From a checkpoint of a small image classifier: 24-pixel images, depths [3, 3, 8, 3].
Rows from block 5 of a small image classifier, named by matrix and row number. Each number is 128 + 24 x the weight over its row's rms, rounded and kept within 0 to 255. All counts start at 0. Numbers have three digits each. After the name is the row's rms in percent of the matrix's.
After each channel's rows are labels from the 100 images, of 14848, where the channel reaches its highest value: "strongest on" is what is common among them. Only what is clearly more common there than usual is listed. The data: close-ups of made-up surfaces with and without defects.
# conv: pointwise conv (model.blocks.5.conv.weight, 192x192x1x1), inputs 0-63

conv.52 090:127139125137153158152130133087128096102141168119081146101118097136124120134139133160102120211152180122125112152121116158115098125132133110207144092142118082112139113139120112139085145103153136
strongest on: hole; tiles

conv.176 098:151144130056132153109100103125153124161114121144147128145125122139139141166124129141108127161134146134127133125089085078132082128166172154085122054128148137094093142145138105108126133144093134
strongest on: hole; dent

conv.73 098:138121146128120143121116130123117114142145160124133132132098143103141099101125134118116130117105154140126150111092155148115155141134153104121122132114138146170120132113110152138122123125137121
strongest on: bright spot; woven cloth; hole

conv.70 106:114133148154128091144178149146132105144134171137101165126163124112146099116123120083127084122149120113131123121123187136086106108125132098127128118149180149129185173127122107124126198117127138
strongest on: crack; tiles

conv.127 105:157113125142111126107139119113129114105113107138113115098108120089106148181155098129137116159059157109149139150152105094162070114096121120115082103062115112126146092101133134105087140150106105
strongest on: wire mesh; stain

conv.63 094:107133139167128143115167108154162114138122133158114110160147154130135138117130127142088181100112082121128105091130134144103101151106146103138154137116078130124128128132152093145121133124142127
strongest on: hole; bright spot

conv.83 091:130133121133132076157164115097093121053134090137113102112150151074092150119117143157147143118144110108158133130110161124109109148110148102105136136104125143122136122111076120108101116145092163
strongest on: wire mesh; scratch; circuit traces

conv.96 109:124115154119129121129121118120121104116151117131163118142117116103097128132119126122186107146099107188149141142132161081128117144161119109146119136130101117063128130090155119118123120099094141
strongest on: smear; woven cloth

conv.45 103:172122121142126207154134102119147139122143172110111094140141082110117125095145093127183141125114112116133117095107099136108139061086151065088164110150123104135124151111157123128193105143135155
strongest on: scratch; leather

conv.39 099:127170106144128094138119120114123141113142108158105139111144180108119124089187128146064132173140122159111092110114124134161141137132140122128108121145101191102124124152138136122160070132136190
strongest on: bright spot; circuit traces

conv.158 093:173171160101140118149115175113190128133116134097129176081116104121108143086130076137146115157161125095134187124129090147106136174108116158163181126136110143085111167124161114153135092140102081
strongest on: hole

conv.133 103:130160112116133153181166143119115147168142104115128144141124124120104159142155140118064131104105089165121154121128180112090094133116089133153088183117102141127117150164117117133110119136120096
strongest on: bright spot; circuit traces

conv.90 114:170133118113158128123171111133120082109129095125090092102108123140114129162120122068133089091094145086149118116124185133180161101130087106147115137150158139157133101110150167145112150123135097
strongest on: wire mesh

conv.151 103:133108117102118154090131108174129145130142176114144112148125149104107123149162152147131132108155098135133108149078138122120191121097188133112123113170114145114155163105121098127142125120153143
strongest on: crack; hole

conv.47 100:138142118150137120092145130165126063098134146107136150166162156122157163093172089115154139130138120118167144106162155115074101094120131127113089148108139106100136092096115116100138135139158119
strongest on: crack

conv.84 102:148103125155129135148168142120126123132125179102112145138144164091116161135139127133149143161168087126100164139138147156162119091108139128169059144131156104096120144154161132127117143157156125
strongest on: hole; tiles; bright spot

conv.149 090:136181145130147123094150146107115120162130134118107112118083140109133165139120124119081156137135160128139131110098188123149148108102115128175153110104142148142134093164173159126131106134107099
strongest on: dent; wood

conv.66 092:133149128128113181133149113098120093107101163096135129123109142125137131127153091118098125086120142129099117133097153116118122139144116111107099168122128119082127154171138116151127116148139121
strongest on: bright spot; scratch; leather

conv.120 096:089135093151122117101083157112119174161123096094136187147115153137140128115129177136145147130141116141163122102119125109101142112131104132185105082093092117162130112114103108149100084108101100
strongest on: bright spot; circuit traces; hole

conv.169 104:163129132098161120154107082125167101129111142103105171119123162114119129098168082098101122136125166143090158140182108133124102129159149136107139116113170130111152147120143121144112130152125180
strongest on: bright spot; wire mesh

conv.16 100:190131110105157092128125109128115131118116106179214124166078138164118114156123143125153126119107120114148082142123107145111135140097166135118132129140144164087115107151144138128159153172101117
strongest on: hole; crack; wire mesh

conv.160 099:133161144123166131142140160154111108097119153119153151148089147151114157148139157141188124151158121076095125145129109181108140115114141137143160120145125106138146112153192121078170124168136106
strongest on: crack; hole

conv.11 097:096163119132104080141086115119106154161137096125122117137091139123106095144138141109102152136093148101122143093129136100088112141166147148122105179139132122137167129156251124102099141128118152
strongest on: bright spot; dent; brushed metal

conv.12 091:124143148178120156116072126114133133141092127150100145129133097179216147115141115107145156175116136129152129114095153110154115137129136109149121158145132119098161140120110131086103139131123105
strongest on: crack; brushed metal

conv.99 099:195125148143150110123104100147094101104116148108161170116118148167096141092101134123155150166137139133142132127102135126118080141110127158091121187135127084132122098179110114132187173146143104
strongest on: crack

conv.104 098:091129158143146099204068106116135131141106153145154129122111170140136120137136108134104124130124178132120142125136180095104133140119102122144142092105104104154165166121124144126097112176112160
strongest on: bright spot; hole

conv.183 109:138139081120127191135132105122154153147085118153112068135107094109109122169118146140168120148113122100130116146114112097147118110131104094126155105110096173113157161129142152135149117117096089
strongest on: stain

conv.64 093:102143134153135150151120091157143112144145126143142165139127207102131119106166154165100144120110145147164118145137142123099130137104110169115103133157125093129099105052124071157123123115142100
strongest on: bright spot; leather; scratch

conv.181 116:142139120132121119119106141124148111112135110118142140121115111129120085127133118100129160126170111126106133092158112115144132110111116134110124129129115128245159109123106081122137113126129156
strongest on: hole; crack

conv.34 099:114114158128157175133122170155117166088126104139104138112109148098090099142099148150141103135150108130141158130170092117124113153144147169120102151147150072122150155160129175094172144121097131
strongest on: scratch; leather; crack

conv.146 114:131093124136129146099090117136144209123137161135147106114149120137123111159121122082138131147117094139149155104149157126131160154131150111108133114123146136093171165146141087099151132117118113
strongest on: hole; tiles

conv.6 098:125126161116108087114164140137131132121116134160125130176088124123093140117115160164118112129174107137097155111133167153115192168120092134117126159119156094144124095116155095111129090151119130
strongest on: hole; tiles

conv.177 089:114112165086191111208150134113126142116135092127150139131136163100100069127127134118112142193139142153089164153124132083111097140099135141109122117115142129123129145093162107117119125169103133
strongest on: bright spot; circuit traces

conv.122 097:087119152123148086090106137130126138116080114112128193141171148145104122118096175116153134142144114145121127091109198130094117132111183127112104153115146133116144141126112109134132140136126184
strongest on: hole; tiles

conv.42 101:140162147113120111120084165127169121135108131130103112158095127066082104124103125127139155118130148163157121142152140170124122150104132149143089103110104093083112105180121092099111108130084140
strongest on: specks; tiles; stain

conv.82 101:131113144124111113109083090126134147126115129086148107151125138107169135108114102156088158119132170121133128134100122114115137160132162108112079118135117121105136142103165062132111131135122136
strongest on: bright spot; scratch

conv.101 099:169160136096154125167142127129158130137112104168096133135103111107122124120127156134147091112118130188132139115084101130114118112114175161083162090092126170133129164135177125115140129131119100
strongest on: bright spot; leather

conv.107 104:150146105101167153129077124151131136123135138123149115134081143115127124096140107124130139149131186118111111111114131163087183156130115146150139118146146128130137154195161107144150132134075132
strongest on: hole; brushed metal

conv.2 093:139148152175162153164097125128120115115100148130127155090148124116161165117122108106151118191176147131101103127120122118123103120084117075152096113115146108126165162131118124081145094143152098
strongest on: scratch; leather; wood

conv.1 103:070130100119107127102152101107151131142143181148105100129104155134094164128127162118118169133159100158117126131151157150128160126133119137118145108125124160120115067119173150131106147170121152
strongest on: hole

conv.128 112:152093151122097138117117157154110092103167145150124122157129157126138095139138145138155132088080096082142119148140099136107117157106215072085104148137126111132170138105141109137086123152120118
strongest on: specks; tiles

conv.110 094:118109135072112116108125114127133140141154112119167112113138121113139115121118128112130184098166160125138185138145143141164104157104149121152122139182147109101110104148162160104110119137095155
strongest on: dent; wood

conv.88 101:114131144119156113142137124151114103166148152092138156167121136102121115133123115094134150138108176123085086102179123140078108126118129119134127121093096134130115099129137105097089133154126120
strongest on: crack; tiles

conv.41 095:116106158147119122113151144115073096176169126109127137159131176135114216165119136159104162128133127184139144140160119195079078096149147115127099156155147120138113112128150178100141155130138126
strongest on: tiles; hole; stain

conv.81 098:203114095120109156123184140157086183074112108125107102102117128096158137131124125116153118135105091086128112128136105127114078113108157105085188109120122146141133100142119123125163126161117087
strongest on: specks; wire mesh; crack

conv.163 101:104122144120113134141113138127132163114114109083117149137107104105160139120128065143103120103158141142136134127162121126101131128139155116080105152106125104106121112132118068167127130141145108
strongest on: scratch; tiles; wire mesh

conv.80 098:129168151146130149127157086130108115103116166129150142136129184091113097101137123132091110074154152128138138133097064101103118095110101140077124097142138119146150107131117096095171104165157127
strongest on: bright spot; hole

conv.187 105:081117117137125137122094149124115103118136161093076164093131124100126147126099102159125147084153123180162105103096143138153122129183089172104098100117134111124142151137129131097129145121128115
strongest on: scratch; circuit traces; leather

conv.155 098:146121137186107157140126174127095104144124114138115132147086183185119105089092107123178159155126113090127135146151127133124097121131165117102175156133095101133168139120123111129134174154131115
strongest on: scratch

conv.130 092:166192155139128125151107146145167097108096131112139164134106110118141131121109095150124123116103125115062165146127109103086114129115098139115132110077129119150125137134107097178108119111135127
strongest on: crack; hole

conv.105 104:117125128116097152158077133172086143156099116161104114162112118147176111133098147147110095126122125163134115131118138146125160093126130107175158139161122115092136067138127141103106107113126132
strongest on: crack

conv.56 094:132142140133135148094121121140138133086098120110158146101091155118123133130141166143115124125112193146136110124103152102118120123154127107160092116069147116116142114138130132187103121148154133
strongest on: bright spot; wood

conv.145 097:159147150129145129099144105116143139124148120117094174109163124167109130159136165097163145146138177129079126140140179126144115134112097127089149118101113136121102115131185133114108145158113156
strongest on: hole

conv.124 090:135105108124092119112146112163101142164144149135081165132133105082086157169147123110125136146144123128086100124168158135139108159105143123117137124108107140128118120141117077123121120146126186
strongest on: hole; tiles

conv.164 097:092121119134133119176117155092087090124108122146117160121142107116104144124105108140143119080171114111129206141146150135147139125123124102108123145151140146128133120121153135129145115127168107
strongest on: scratch; circuit traces

conv.78 112:150119150117148115133137084178115110107138165106115115118102150140137115177135123092116165100110112105121133156143125137100070149144138114113060124066158129104124153158145122145124105142090162
strongest on: dent; crack

conv.140 088:148141112109182113145111119110151108107096153111163174096129115124109122091190146132122155128158160061105167159123078090123119166108114123108129148109163121153130186126087102119140160123121126
strongest on: hole; brushed metal

conv.32 100:109098106141127121150138108147146133119123136148102136164136103176125133113100127087174146154141105082154144130116111138136159148138123086131104155110093120114148131122116110086137100150093084
strongest on: bright spot; leather

conv.46 098:132153144172148144134120113129123143056089175179125167147135126121127122098183123090150100142156117125126124156140173141110108154097148130132136129163149055096131149134147126129095137102130141
strongest on: stain; scratch

conv.9 093:130135137120120137098079154157147128131093151120133173178140106098130202132129140167126115149130134093089099130124175127108137110091150110107128135160145099095113133114135100065155168128099150
strongest on: wire mesh; crack; stain

conv.13 093:127124184120135098115130113108095128093120119078128148123126111138159176135149141104116126137127168152153139121088102146135108098098117117157118161070196142154119109128151151144124128137108170
strongest on: hole; tiles

conv.143 105:167144118144129134165152140113140128121129153126124097137123142116121110125155110088116135129138120123161092142138101117118175130140133109091143137119097078150140137125166098104130099159132077
strongest on: hole; woven cloth; stain

conv.172 101:119108119148134145105093113122154185140120163119164127119175141158145175147156105102087115126166134142144126124129167134141155124111109177138111123174140163123120114130141197131133095121114111
strongest on: bright spot; scratch; leather

conv.67 106:127136161128164125108092123143166215116162162126157169128164165113126118107108131120087112120142099124149156104116120142119130170114132136132127099102116129142154141126147071102139151135122162
strongest on: hole; tiles

conv.10 097:095110139170159118123094148153095159099121108089169167120116128109139113081172097139083153163124112129131107132116069127106124101131087113107145142103110106135161140101083119095134152127095131
strongest on: hole

conv.156 100:089086079152153123168097083169154143152100120092159136153115143103144137122110122071130129136134112131179147080080159096126136131145175141114161129152140141130103138113136159112159171147108148
strongest on: hole

conv.132 091:136138114145201149171132082160149085126110159135112154082163119094146150092175143098127112123105120132130170146141156129147130126136202112078140165168134106121122138101183138101112108147065148
strongest on: bright spot; circuit traces

conv.75 098:130105119082123104124181111107156120115131124116097113106124113109144146116144135116155120122112109129144123132133147130115163106145142109183131097149096120184096097107132132069117119083110138
strongest on: wire mesh; crack

conv.98 087:151145138124139113163124132119095125141133135113094125116169105144130156141150092117120102150091115136139117147121181143149137137145082105116124126108119137147169159125105086132089150148135134
strongest on: bright spot; leather

conv.55 095:105139136170098168125145097102141112101109130141133122099120123132150156162109098125087099139107141096124164132146151137057131148122107180192157158120119116191122104143144105157110090095141117
strongest on: scratch; wood; leather

conv.65 097:102122116131085142149133153141111098158144141144106131073162095098138134142137150164112146105151137114145133139117123091106118110132164150114130138126071160126131113103128116117141116112136137
strongest on: crack; brushed metal